A small segmentation model, trained from scratch: 7800 steps.
Rows from block 3 of the encoder, named by matrix and row number. Rows with one number belong to one neuron. Each number is 128 + 32 x the weight over its row's rms, rounded and kept within 0 to 255. All counts start at 0. Numbers have three digits each. After the name is the row's rms in percent of the matrix's.
# fc1: MLP up (encoder.blocks.3.mlp.fc1.weight, 1536x512), inputs 430-472
# fc2: MLP down (encoder.blocks.3.mlp.fc2.weight, 512x1536, transposed), outputs 430-472
fc1.460 051:064127111118146093151075145096106141089124173135128072153131071166156148126161126146137124130092122143087115165131135059155169127
fc1.461 111:186232180109134150195136114171150110103115136105099091081131152122104105136168139163142121148098121161058128213075178183136138135
fc1.462 092:071094075114121127145099139147148111103118105105126154133128108155175106134151092135094081094092095130083145121147077145064149094
fc1.463 094:148113176148119155144116155140144166127156137188158079155147124109172127175167124144112110102153125147071040143140128139107128120
fc1.464 080:114122142158074125106130134056119105146180167090148169084152178114108107179132152169147190094135145167104117102131095073050102089
fc1.465 068:132121117107095114089069129071091103189179141120132109174168112142141185110178139155090168099146149119131170136117078137142131114
fc1.466 092:127154103116109075097084164147176121122122109141105120091089169115199152109042103181170138139154129137091183136113153106138148142
fc1.467 087:191079101155138131114124115101130083177129120133126128118123215127078093153110155181106092114159143110125136147129107194151079144
fc1.468 077:143145095180127136124174105147139089110147058076084156179104166134130129134163121071073120123143077091130111154107184139141135156
fc1.469 117:147133131137154087115156124172104158119214132067077128119211107183176128101118142108141118116201139102117141162048083116112160129
fc1.470 059:141133050140111128120122109129116144105119140140129140143121177168138213096120156103100148131128131185141186117154123133143088091
fc1.471 081:130129139149137142183164121067124133079177190143077142146107123076114162172157072178101132176183075106101132170074113121137080116
fc1.472 103:142101132092148056147117057116159075164119117106116147140143147111074115135117122161145120120155113167097190156118158144124105156
fc1.473 099:094094128102088096153166111061113111117101144148109115124180142131115143103133135158116153155100107126099153088106181174123142143
fc1.474 132:101102167120141109129123145067152145156136162156139112119143110152101137169088184107144180208140176170046123209202087116124154109
fc1.475 134:137113066148191115177167106095121151184185106141087132078173138132153175104103080072179161146136163154140160116149178152140123142
fc1.476 095:103077062095057187164159089184151103154125140161140089134097085126087088139077137141125133099140108154135138181158145149135169083
fc1.477 097:162143127117195155159136093180176106113123166143084120069152136149127147123139160166166126124133105121134130128114107084133104075
fc1.478 051:098155100096149121149208073210158144166096098130115165149098166045107150091114113200127154096064160158131136111115118062139122100
fc1.479 077:128100159139143068124170097138182112129197122154133164129140120138127111049106179159160057147100206116154131153130119153172147080
fc1.480 100:104106181106099168151123098154144147148108101092096126116111124108104186165133161124159103136120155131123119132116137098067217133
fc1.481 125:197134108117145155178059122095088166168115127161078164117171090061088107152133126124118067139121119127136161127097213085105142127
fc1.482 045:073156161092162161096133164124148085093042103164092143155109115104127175129157120127118171112183118102200164127102124088091127126
fc1.483 078:135138109056129078114131130150168158109124154127117095123092137099189097108099174159177187185073135118178169161106131153170070143
fc1.484 150:163149088164165145103145112083169139127101202158139142145129174117081063141137088166170137163091120159178089069072109086176074107
fc1.485 113:085115093110153091140154134130109196189178120119105122134142156085159156102169130113082166071104161122149118121192105095130111091
fc1.486 088:137147131163129111120089182148072143097092110183131118112057092171137154132186065155154127120137147062174118113151198096178123086
fc1.487 071:139153096107112059144050146081146123162158118121114163188148070086101121137128160145167103066126082090129166191128179155125173174
fc1.488 074:126095185196122170105189148121110155140187198162140128195040112164118125141128122164128155123139070119078098171163134128132090159
fc1.489 114:139080195109109158112111134140079135108120121107128134095133146086107099160117101184147180163093099126109076073207063114180106130
fc1.490 070:088110104131137089173150126153109142111130132144089152143165127110121143140133094121123150183160060178138123126134114033143132116
fc1.491 121:134128147120096128155111101075094127176075112099106125145099153104166239064152138124109146157121135084135061157133165138144117087
fc1.492 107:159140139160114178136136142099109168111118109149143111149082146100156094140193196116127182163120123146065133144100197148066146170
fc1.493 077:112107111130114072146142171147118126112123137134099116079126091123144087116148110124121108106134105158109128127157147138198119141
fc1.494 061:131122072122154121185130109188062162109146191097073158128102178228176087086152093107081084103126146081182110141163098180177148130
fc1.495 131:102130173188153059139129142151099148146113185116144139187137112128141096184136127154053188117091114134136130110111130118149128123
fc1.496 088:123194201102143182139101121145079118139063136118100092120123161101108124091098159150108101153101137077089171094112106096162092152
fc1.497 119:096119113080147114025096125155082140189125091143140135114131171172127082117137145152080109178137108132113153120145142145133143076
fc1.498 079:158088086130130158162102141133080075114093133192107145139160114132140201168145153119132165123107149118115126139170130117174112112
fc1.499 070:086182172173104136056124092120116118134102115121140130122154118121119124116128164217079113118106142147166164151123100078159137117
fc1.500 142:125184098170141137185192112095116100118097115158111083085129116188132173103190115090172185189093102154060139125105153167113090137
fc1.501 086:134208100162144064155105115165083136160137170169085129109100114166138197101150093150185162123147122115124165142124140130101094056
fc1.502 065:121071082127141185089092182155158142095129076107164070076125104077097135071168102178099090145104085165139125121121134124074090105
fc1.503 072:104104145166140102101137111146130126169111142163139157106102190149092077145093090130088115169126071086114091104116090090122030153
fc1.504 095:105075079137095127082125121140099108119089147142109062057127113046122116125114115146154135106105119115093153107082064146141176155
fc1.505 119:176131117172099121136118112082122115109165086191165086105154154168176185126153120137088131134148147104129138070128156104167130136
fc1.506 127:156097127158151133095116222073103138124148133208083141071131156081113124188104071146141123159162077164138109141102119163112118119
fc1.507 074:112170099072136099117166067100123137150098108093155069082125158088168194134138161119089142133100081087163110160166184089187160130
fc1.508 083:134173139156166139099131130090086100134162097109172111124138124138114181143105134131139126114134081113156060164141076149139133124
fc1.509 094:162143092095148138083157154131154130150125117136109114119082126157078171073119086158072094100155093155107098098142101099138101103
fc1.510 153:162151120128182153118158151145103112088120142070058204128076116123116120150169163135196142139122129171190050139127149144146170147
fc1.511 117:130114139098166137071094195112143146109115090139140119149154130095166183133148068153098138136131164135090135087084178145199121099
fc1.512 085:119124121149016063070123138161085136081142111153107175113115132091154146168102167151145121118204087093144096146160097161161048125
fc1.513 113:120124160156131143091102127172159141054167087153215142128162119085117122132128145125088108186158116110153115176109132157121168184
fc1.514 093:094114135148085112183125114105196097154124113130144142075137179157094112149165139174119075117156107133141151082188146166111067161
fc1.515 071:130140152125131112125128133130183167133135103130068161129156179139120116097122143182139111163140138117127142107166138049184133092
fc1.516 107:135082079115092143140131160125167115146136136129131094166120141140151099072154097157098119123147145141115103155120212089153094175
fc1.517 089:104169110069163134141092115035196107117086082110125144127090137170134178124120112137139104099139119129128196118120166146080076148
fc1.518 100:110110080106140183113121091136164188091084100135172153154080163146157124102120171125126173093166159142133090154120128100097155155
fc1.519 113:135083135157129078137079107147112087130145129131134108162122124180123137138176127130118092162155130174072161149067142176133173113
fc1.520 091:163159140131127148102085079116171117182141150168077193096078166141155152166063063105177187125101138148126181161035140134128123089
fc1.521 069:138116173189120109186154170125148102121114058090115162134121139144145101122147114169067103152168128128069132117122102210203149113
fc1.522 084:095091180096085103107096136153165141122101137154129165133116096157085119155103124101154099083174137091120153182128132111105098154
fc1.523 033:152148153187081114077125193093114124135110093135071167171159130168123141175080118131129140120123113096157159126108161162105148199
fc1.524 124:103170072126110134124122118078179127080115100118138156108079126127133185082131128163139095161117119191082134146144154155122125103
fc2.460 058:122167092103125043148107168131145090132056126108167084148141153207110116131111122137154118184133118141128109126195126087084139121
fc2.461 118:160153116118121137138144114193129116110147170174104086126123115094097132173168120141143146196138132095172182103164165086131169095
fc2.462 088:109176129137155098158119046121124114108139115162120136104111135107205160146085115147056122135128166123098035095142080154114157152
fc2.463 085:132132115147174146137120106131118099097226143125108054160096134098151121084151119139155132075085116110098178117160121176139160099
fc2.464 078:135100091143127131153169128110131096106132157143149087150130097131094063110156173148173144159132139149157117048130145099163171068
fc2.465 068:159086166162131138124088140136197140141174174110102071181182030146120106116115091156138123137146111091191102095082188140102163186
fc2.466 094:101107113086112105103145136125163130136098142120164097115121178200108117093110081109103140127080136194185140153078111046121163121
fc2.467 086:109093104158154116137130144170123121152115109129087179217156095091128126116160156146111118138124155147116070211122056084113104149
fc2.468 080:072135062125210110107154132095080104198122132167171157110130107188161180127114114116127149126140101109237149125116130098108160134
fc2.469 107:123030156177127122148155112166114167134122141192199170097184096174133102150060126123163101110073088108173091161096204097120168122
fc2.470 060:121197110163103070096119098121066119182154096162173154110158098112066098101121158134164108187095152176134133072099115123172139106
fc2.471 087:084110164129119116131155136122137149102111195095130155101195126129126106077103130143104161085115112154099178074127120062124155142
fc2.472 098:179062036131119151050161113112168144107182166081127181152145130150082089094111168188154171112111129144140109128181186168219097175
fc2.473 099:138057080196094120094138124135087140121124080118127117157098104157126143109156033192137120090139102085145130179157130109098160132
fc2.474 129:155152134179138145104085165148113148096142152206167116091132160171153098127142091136197113157169112080170133132111142159101125141
fc2.475 122:155124201098176145136095156153113153124140155131158070152108083102129121097128027159146112204115099148091143141098165207130197076
fc2.476 098:131088089141135149132093071136118110168044163195119147107099123113117153186090154181160111166114109114146076152110166105108123147
fc2.477 096:106175152190072124116115141167115085186149096095134160092151140140138131156181095160135173179117135137122143050094095060133076104
fc2.478 051:162162171170110125165119089106124127091101139115148123164167079136163134108148095136112129134092097115145139154140146152137064161
fc2.479 075:092125139127120176131180085125076151174143098150111171092134102139137150094107157153199152083098120075140142129110091113139159124
fc2.480 108:137174126126069168111072154130089114149138113119096113134139161128133090061122215110077101086100126166127162092132086149073120098
fc2.481 127:179144114079091156121104131097138161150130134161102146141128068134122085119110126121150146118086070131159109129090098077100151130
fc2.482 043:088077088101102164123171100175130112117116107147112146123058106127133113071147080147108106121085201096098207100146178160039165127
fc2.483 081:093121098101166116160210108177119135129170122192126087142151130171130114141113103127139180088150079112110120117116124121137097120
fc2.484 149:140148147153167146114085137124159161200143079065109158164130110118140143122134138064103097136205135168117170164159121088135116148
fc2.485 109:120139163129127117123144092110140094163065152128110130178131142159161153139136124123140159145123107157139105104133156141093080122
fc2.486 080:144102105137125150131101100116132110152167096126075135081134112136133147073124094092098125059109113108098177140202138082158118141
fc2.487 064:133150127083113129160094147059114131148120173123114208107139142084140105166067145165134152105161150176116115081140157162119094154
fc2.488 077:132149147093140115086126114125161090090160153138101145135115130162169118091134064118049172150135090102121179097124114145121134194
fc2.489 129:174149153086096127094106106131121130164108125144181120091110075089130080148098188158133164118111123159109112187109179079055147204
fc2.490 063:132097141103111114133142086090117125139161144089157132079090113088170073075156190166163096127143113105174137167172154135140097108
fc2.491 125:078089135149150115158098090115109215158062141136111137184179172089125152053128097175066130145123094086134118138118097107141138046
fc2.492 109:102121152165137115097140124176122099106170084121146105152150119147145108083151146076204178155118162132065106137123101147095172117
fc2.493 083:158163101078140128145107107098136129146082091197085118171097161114142096088076093128118117116158093113129082144107135169129165166
fc2.494 064:125125089121155116109121209125129134127155096150112115124084160126154100120093141151137098068133163127073098049114098189083166142
fc2.495 124:104111166135184155162044093113079142123143139067118173093151148123149159166150144133165087146125172142118160135185158086127068165
fc2.496 085:167185133094107073128109115069129140158148144201134152206104140097128130094124157106183131149099097082130067085126117084162116118
fc2.497 119:138151070153138157157146122159145105126170169137095177183147151161121103167122126101149092132084097065147139130152103130092121219
fc2.498 083:134121114111109117159089094104159125087145148119142054160083143130146146109100088167135159115171162151130159163076127117101126158
fc2.499 067:043108170139108085094125145157119127101156193148146144144133089156155119198155124105107140119182126172127128144136108110120171138
fc2.500 144:114079168059126169123135076139127200150081107125073164168107147130169142146053158106128142148174053164160172083093130152172125147
fc2.501 081:149104118148081078088102156068139105180153119095189125076116110098132126075123088133185126110075147119185154088104152101125113103
fc2.502 062:097129155169125133132081132097142120100107094159214202124138105158149085143174110160164144081075082075150122173087075115037150124
fc2.503 071:088102161123223123111144128164113139109142187168122122088177110109120189124102089096112107124170098088136085186086103127145111136
fc2.504 090:087135159127115117232181123090126137174137075144107106114112125090151112179109143177164146125137106163106158064115179099096142151
fc2.505 120:199188172145144152055177104129134186128183116100112100129164127136156104110131127141146106134178169186134115096131165141116160128
fc2.506 120:063103102169151159136039131124142111154179159107182124075150089122127183146141121108098162181177095109109161111140141176094124157
fc2.507 081:097126099135143104148074124165112119147116080118150119132131136100140175030104104150123132092193107124146046123169058115157130119
fc2.508 090:140080137138115121015133126111118152148157133126147131097133088150142122165138135125108136163092082208103133162122066202133103113
fc2.509 097:114154085138211087118102096112179087102094077179102102083204157157100211176182168127103087057116149111125139185179103155145125168
fc2.510 153:198129134114184082154144130101118082099154127103098141097102081149067148150118082096138106150123130082123177124133152166097163075
fc2.511 117:072150168082143173122059081146187121111134176094119099095142177107086093111110097141164113120134115092140071148128130205132158112
fc2.512 092:115155120221130102093134099110137092119106147214093132093132132122182175121142147118036089171164147139105080113127085081117091168
fc2.513 104:103112121105124079115161097116125146158129140109089174104130170128198128110099140078095043104133141114122068127099127107093146128
fc2.514 095:134157106132124108137093116138166131140156108162152122143106137139130128097144151124140106143121120157142111147143029123185116125
fc2.515 068:169133115150139093117092128145167085109186100170124095113131130112153149121155178140129163175086155152107168182154069163104122101
fc2.516 112:166137135059118155104096089125147120130119097119145095106133133165145130100153152136180188174082139060159152095092184089082166149
fc2.517 093:138137143142109106160132117103109170147119080072084133073126177198122125149111201158078159097088127119163120105086116168161100154
fc2.518 095:141131142091072135183119102154114202115137097125153087091088187129165170154144134164123167102131159110198096145099109141092095125
fc2.519 122:149169105149095146173133176096110128157138152105144102172154087137089121121123086140108121200116140115176162087181109153114142147
fc2.520 096:123110110120092124080137170130113149173137108155127125177197146141112100164135146118088178080107130142156177074136087114101116107
fc2.521 066:173124076148128113103084116058101085138176139112125084091127106149151139138165138123101147066174100091140197165145118124093175155
fc2.522 089:158167114128140094166185115140042165113103151213149153215070114168132089200056106126114205130108096117111136146159169111118136127
fc2.523 040:129136076087146126130186144164143159098126150136091133110099173136133092127156116127128116173138143086135124107110097174125113115
fc2.524 115:074120188184125140102149116090061122132109113077144135116129184143133161130117065146084123108113094190100162216089180083104056167